{
  "train_examples": 195000,
  "crop_scale_min": 1,
  "horizontal_flip": true,
  "norm": "layernorm_no_bias",
  "layer_scale_init": 0.1,
  "mixing": "mixup",
  "loss": "cross_entropy",
  "residual_init": "zero_last",
  "optimizer": "muon",
  "momentum": 0.9,
  "orthogonalizer": "newton_schulz_5",
  "steps": 27700,
  "adamw_weight_decay_other_params": 0
}
Rows from block 5, named by matrix and row number. Rows with one number belong to one neuron. Each number is 500 + 25 x the weight over the matrix's rms, rounded and kept within 0 to 999. All counts start at 0. Numbers have three digits each.
# fc1: MLP up (model.blocks.5.mlp.fc1.weight, 256x128), inputs 0-127
# fc2: MLP down (model.blocks.5.mlp.fc2.weight, 128x256, transposed), outputs 0-127
fc1.212:485453505535490500501593528492505521528569547509477551443489538520510528529485488488516518449462483511493477496525447493502531556512509461483489501503512509516500474521456510454529507504510467488494525495501547416486510468495502489517518486478496447480523481514512533501486489490496511503474488523489462522519537515522484534538448468463497473494499443527566481515475517484479460555516
fc1.213:505475502502526481511560527497481549514531528515471508507488473514447519490506489513527518482495516535515516515502487477477504520443463469479533523501506478482508444540459521498502477532526492497480468486509473497485504504516481476515528515447481505498480442527477498511479476497528484463491479552538500494500526520467504479527494457525536499531468488550486477489509557527490526504492
fc1.214:534521502456483512531516499512487517499492516479504528503478522514484523500459510505474489473494500488493530454496518515505485505560496476507513536485526477490508504485512516502498506524478456497571459515475547508475500445483491465533432454496505553516524510492492489522544491496420483479477397512482481518523491504501486508525506460540501460493559533522497508520535486437516512516512
fc1.215:480507501506507459524463521465492498500510498459471482453499481461523483452491528533492478509512479510512505503481489518470504519515484500484506504506486488516468490533505528463463519517534458539523534534508505475531513512480510505594461499492535487457520510471478521525546483531492490486522489542499470537475517509518467514529495501489499485557519504508494509503516507492474482470504
fc1.216:504495510507491444512471482500477505516538570480478507494496512525521536516526474513495490470509473480501504527484545479486463517498533495493490478500539508539516502502528427511504503539452540501487501427523508488479488524476539484475468475496499490467478464511493492503513502507501471513511499489473506522500493525489485484481511461483523501515514438507522472483520527500469517512487
fc1.217:500498528503463459498466503514503484488497532565515526516510508502503522516527497499534492496489485483494554500445500509469520527516488497539456496523507522519506494465482458502496469533497520516476528490507459497506499512481520489491493453469505499516486511490530518518501478491539490500522474494505481484475541525523491488485494486488491478491476474497502485523523482498501490542490
fc1.218:503503512521459453496481483508507494545479499489535546497498499497493493534494533489495506502492539517521468470499509474521524523532475447469536483513483516478530522437524497487538539461489522497535496494477485496557508502489478533489499473499518474487525497449512396529536484492491477488493484490501506486519464512522483499487498489512468497489479495537474528505524507497501505486511
fc1.219:505469501563482486511497505494507497522530497503539514483487520524489476505483472492520508493531500484466530537482492510514536472487528515457517531519497482496503446494522543547475532549491523492501498462498481520492463502520495511479473470531498502474505504507499460446508496530501481486485513513499507506481520472476496532526482500449487471502478481548516445512534544519426531500491
fc1.220:487526582511499479477480495518466510527462543438525480524524458487445516482495515511494475511492460521486514481569541472523491576480445484460479490500509513456506526523517491395484446492519482517494522511441507522459512501540466515486512456567485488532527512480530460528455470490513482531474482490529542409515504476455545470517481475482526516513448463556456543545469546487571497489501
fc1.221:522434499526485513478482475478550479523470486481512471563533490517486499474496525530502496502463534522471525561492504491495446454479533527510500526480511508457494504495517539485558510487513510480479496545523511506518473520503509500467498496536479489521524495486502465506486466471486459451493482470477512537466520546470517491525489519442503530517512490491515433501477483511566523488463
fc1.222:490529524491507506510493504506495526521482492504547500454490509508508473508470521531513487516493521456529524506491496503528492507489500489532486544502482500496478511551494489521444511516517465505521495498468514493495505492488507460557492504471506478517492476494515537529528467457491510493511483537493478527467494510488484558469526453514495502503503463504502517507484467491507474517489
fc1.223:471497500498478470505512509501465474493465496500505526526522501498502547512448518500492493490499520486491552518522492503521496506504529511497516473492508488522482473489507511495489508492485542511502550503471437471513502514497544491505509490469522529527512492466480494478513513464519483463490493512504509479514502500493510510489506486506487525480499505514534510500490472438499511493515
fc1.224:514487476490509468498511470449499470498477496510556514514537527481477553469512464504515516495518511497468512505490518481484492491545447480511490461502517492522522499499501494510476494481489478506537507499498500528549519553532518528516514452475496490537540493515575522482512527466419556452470496507486521504491482545510465553531498466517460479493519510482522490480439516509489503504483
fc1.225:451480476460486510447505495491516516496505522512482454442515478485540520483523515481559497523501522488527538500490515528469500519499486495508487514494486490509493500508502520533516492539496472468500539482493515564492473479522476487492482525458487538523516493500501518520507470485479477483473547493542496536529509515447510534511501516507496484534469467514499483550551492481486481508473
fc1.226:480487498496519504484513479460506484504521528505505490481449511496509499502515545520495461521495482531505504530551516517475504492518506489518465467484524507471483484478536481507456449505416511546551461542468504464478516490520498537490483479512503462530524485474499485417526479498492571493522475477530523532528532510483470497518504481510531512472500491512487478509505497518536499526481
fc1.227:491495512522511489512505478554469447521537526478513460512482501492529522504458527457507475499478509532525494511522486499487484550511494487509440520487509519491470508486473424530505518475555486561457510406532522495476530495474515510506496455516506485506481486493508479536483492488483522489544496493467514493487488539513489531526490505485505480500471488535486497510520484515487518525486
fc1.228:448508439500544515499485457498493530500512490516464501521470482471532492487497529461445475501489533475513504523464502484609467490489491507487590531535486507495507492515521507496541484498524526449514515483470469488527507483571478491507466510479509490503523494529503443560520511470498503464480479517475504480543505548497536483472509510496476462523483502499497474484517548510471520489460
fc1.229:506492490509505492510491509526496492494485500501488499490522466495517518503482464510499543468493543528517507475479497511517505487456501472523481532522495496539472517503513528521480547556457553493517474500493557500528474533530511480496517440493542443530505512459497479516507496464436465507474542475507528459437505506505497520493526509493486491464483499522501508485494498536514501481490
fc1.230:523504504520452498525498521503534505515524527507527490487518503499529521485517495504497498542534460481460527513501462543522485477500478499490477514555516478502504528551532462450451464517513489493445527513495528498517486488477461505513465500488531492531492522458492509518547458489522487494521501458525531512536479493522514493504512475477498453490507537479474480483490474510502449480480
fc1.231:513520489526521457483536421485560483503522493488501491508531527478509506507514508503525481484491506500491504520535513438527475490486469489499502487523499492529519477454482447530542531506505498466468495474520524524504497496509515490492480494540538511490477515506478511448528472475482484489488509501491492497496494534517502510490487519522519460540489498510502486483510514464462504523542
fc1.232:496507494511479471497505483486480507498491483502522493496516500494480510480497502461529523513498514484507529481510515525503528513491526501519504496509491470536485507469488510498535510519489485514514513530484532491498485494501500514504511505497511469508494465510470501494494506539512478509505483507521514508539471505492477487490493505498518485511491492516507503521495474512466490519456
fc1.233:515503506488507488497497510480499501489517518490519490501480460507479487492489493492492507485522528505484500483478495511488501491518504516507471507495501493541510477491487497491507493503508502474502502488494487517488508508504507480499527548491527493516494494516497481510492481511525497513465503508496482514506504516502512518505493483486509513486510526506500491498507522503487500497495
fc1.234:516476477497491508448476503503507492483479498523524500490430545468491526492497484502479516515503500510470496529489530461518486507479499525497480517478487513521493483545501503511499503509489482501509514504524513471455510493531512525416512495505531515579519511467486467486477503490572477480486528486511462502529533526492471522505487530507455514482503507521494520520462479505546498491489
fc1.235:513479505473510541494508491475484524467475532493492437540505487511501481485495532485533494547530514523493474494477459476501505510497488505519518532507485481529518503495489484516479492518508514491511486488500471573524489515514490529516487499496521513526516503517484463517499514503517507471506468463460559461482506491469510493482511507530513516512517503505489490505511545474512498516479
fc1.236:491513489511495472503473469457477519524533501487491496488542503510501499505471487507515509503516457505493517493501562492504510385495500489502495511495483477513459505501473482486515487522502498496508502515508517525493526476521496473490493485482506497522449532499502495505484502500517481501517514523495502476495491531498488509509482499486483488511505491646540528484503499498526491506485
fc2.212:525480508501518568546507509547455482440527439499505487491526524486527557453549482513445499452560497516511531487486524480465448504528493482394496518486461455487525531492519526501549541481443501496533516520466498496490466450537485482515465484511562507461523527472466539528494508467526478509543473493512515483479512495538501484523482511556489501477478509587510486502516476474495470558452
fc2.213:457502526542485512525456509521477520439539469486513526514527507498535547453495470472444496494515490448453508452494512501506500537548476490498460486489504500521509483531550505504464570471485482513524488437490547515485505453489471503538455473503513479513495485498496497476489519485538531499541508513506533466508516501528495462521503485521510499464511511587495519484498530482477520526493
fc2.214:533554499532504511480478491521503480491498555473538470540460503457529491514507515538528528543513539471451515492488506513513468471506537515507431490571540520412501498487510488477515469505484462536471445484513491501484576485572550541554474446502489497521492544519513486508502464494473529432490495505464438462549506456477483497473522500499490524477490467517519497512512471482513531498487
fc2.215:496504498512499502484526495490507547465470514507492488479515520495515504527500514474495501529466503470498519496500501532526465543511486501533469513458469525558509493520513474494541491496454522504499461516492481496510517520479520507503513522515487528454539509465491489492501488504496464468505522456469507515493507490521525496455513491501476491520495485495474471522503505471516472485478
fc2.216:544510488476498499491526524519552499454511514529517485491484508509471427508492518502488473510523516506499457485538478495459505540507514515470504465486504491501459492496488464522523486538511510515481502468471481557450498523503494509477551525543499490487457548464508504487496480501501425497501487512511446513523457479500531432471504493515552501487516482537532533530470487497529494492509
fc2.217:551506468517541496529474500498508519501517529488499536499495534513503487536472488511496467481490503526517513459495506515493476558527533483483471512449521493502491521458492535494498538496462505512479520525538525537467516525477486537501491498517512489511495483490477490509473506502461509512450460492453463531466520466518498517547508502496487521520474494465484481477439476528481534490489
fc2.218:497489505527544511496524505518506479519524538472529509536493476527530478488482505512465512463490526488526510507523519509456477466466502504496510471476458495527458516521493487485457527467539521507502500467459506472512523503531482519514487523449531448476470509501521471449455529509495503521475517511520513491527502514534485479536506544514513508492518526519498507520487506478504483488495
fc2.219:537500523487489509482480489522494490499496537497547502514502549487534516443497472480483502546506510466441487503476528534484510534478471484504520464495508522517513498513495509523505448479504500498530494483515511499549504513477501492490536504499481479486543546459511477493505490506464495513475502500503501505476501499483497477510537468452507497490499505514483487468530520463500511512520
fc2.220:498476499500500527481491506509546517508502495468540488530498479459481506477491503509475489493496507490497487469474512529523513455550519461509537474486489472485515499471485466486484545461504465468513536548499513495506502493504527505472492492512488510482560534486460519452461503525501543435522538458493484519504525522545517483480523520530518450535534511519485473506510526458513489516500
fc2.221:506500491531494512457466501487507508501525492497479500464552446527474494473501478523516495544576461495516515485493545514518488500471538483541495554477482487478492524550471480522480490504550514500513502460521521483483495527499491483482468476496536546465489508449443501487486490491461536502487486519490493537529466532539492487468476503471504494504492498470549525527519507507482521551474
fc2.222:507507445479513486475500523488482516519490530510509495453515474521536539547508512504499502532502486482511493509525470483552532505488472508522488564508501496494473541493503505489523501486496482503458517511524519518440554500485488503481519503503463493504541468503514454513503552531508541469512480481499481512490458485507505509472518513504492506516482478504475511476493470483473476467486
fc2.223:485500529473477540516505490471536507453492515459475469504503510495486491453482509485505544512481561506467504521478518515470487490493482513506482525492477527520440518529514540517497512508505500514493510478515513511500507476491500459538504494490501502505474516518426509482508524500496492536512506498488485515473512512477521533505548526535476492523500500490489492515449458478491506477509
fc2.224:478514479471456499480545502486462454489484486549499496499496518469522477470530528534496490497471504512463521495490456497488514487525536500537512520497520505524481542537519506506507420533537515491558522496467465525499525526512505464523466548509504481527517532507457502496479491508550480530480509490497509499489542493523477489515505506477461455515467488492490470502498526496455520496517
fc2.225:494520469497517523492500509477549532566480528536541477497496469453501493500498523464489528543475522496533504525516520520499519515477492537484463514457484468487485525475503490493515522501491488503519459479462462462488529511445496496512492486537508484542512489481487517501474477465487482514554525536492480480475526481494502503518525523475493534487509552513502515488485505476487493519456
fc2.226:518512482481500468510462497530487500501531506454468550504512518507534488536483463492493492533528471468523461489509512516483438464499528496505515492507515491503546499476569488490472492477540563509480498504480498514509477514470480551469506466528524417452532439512501472549509490549491493533496475468495504535479586480466497520500480515478532520506492481494552495471484522499465557527546
fc2.227:472532511495495531508536511514522500496474459548470439553570515450476497515530540523557493491529497502499508489501498475493508487501466483501466519535498482518488509506452478483479518478503497512473505533523476482528471495518490473536521487520522479489455510564498489501493425494507549513476483521500503467481500462511523486506472487550488484489475504497541518475529512458512497538461
fc2.228:537540463491450528491547549474509502454447463472509533505484507492508481475474511545451498537501492560469533484441488431474522533477477504478546533533506463489519492467515501513468523555463523536473536524490533496480479484494479536504502460508464486543455482482491520529504497558527534568476504549450504469485511486525444481517452520524511520495486463532509531445498547512514491482518
fc2.229:455500494521493465505473471515501436493552525508534499537521478516499539558513473518479509504460519464493495470534502513493524533478487505540497494546453529516575483494446463489481487544471484451532501516469512495520478503504498495543502473495491503480517514508534534478493541475513509466439519547565530502534451543480465525503487512502515459474518471478443516477496510516490491483480
fc2.230:510441482518544467535477472487484467492580521488512563478542507516474506487519471497502456502511505503519451483521465509548531535529504543460525481531491497474526482503503509503527507500475480492526508508511506535519512530499485485502488511494492491511527509500507499501462526493496489510463523466487439531460554528493487523536501486471479528508468474508504456486474480507514520503486
fc2.231:508466495465496533484470487476513548506495476497536492538486505520522484547471503489437450509542526491498525481489452509476519500497527505496481507483498535518482437538516455525477508502518497495474488484509500525480521541500488523466531534527514493487512486466499459505501491494489502513527517549513479513494507483511527469499537465512490510492496517529493517509500481494481519529524
fc2.232:503487497514504517499484510505499534472508501472522506487494528498501487476499497527512496502486501483522504500497505515520513524468479511507504524480481493510492517507477480509525516469515476476496491505493504479470515541487511481497498507483488509505528504475487525491516457446488442506470493503499514495548510504455499494513503499517525491484502513512510505516501474533506523505495
fc2.233:522508471501517509521491523513510502448520498484478530518503495522491513488481476503503472498513546468499489518509508480517523482481501536505490507460482507466464509534492507495525502515473492524505462475491519444509476528514476453518488493484463491514492491526492461537515482508492498489498485478516497492521531533512503506499510501498536489497533482512525506493492511500511496512512
fc2.234:489538474491473507476488528474521516496523453536527512511503472467505442539506461518543531489495484499516528498531502500521517466504523504464533516502444478531491494503482498536467500491506493469480474488491516539477506517495503478452511508536509496481516487475458523480501502511494495487504514499522488503551534493471534485513507499464524493524488501512520459510501467459482487512522
fc2.235:491515484487520512499509531498475536481520472509510499519500448478514511526476473503485504474481526519513489517471505502495476467505514497456513526503490499516500502481504499508527498491507496539471493526483495511525472507526483506522483514492474501516512493518475513494523493514505487487529489505479467497509487518500485504465507517530503497493506525519516538497541458516507465505494
fc2.236:508551530481497527531477485519524524560509465565443535509464523512542507493512507511477542472482470532535490523473521498550507459493540494484501527519483513523512477477533488499550567509515472462529485494559506496484499470499498495479492524498460480506461560522416528517536466490490496515485530493462499521492532510456511490477436495484481489470473495406454480527456490528438494487481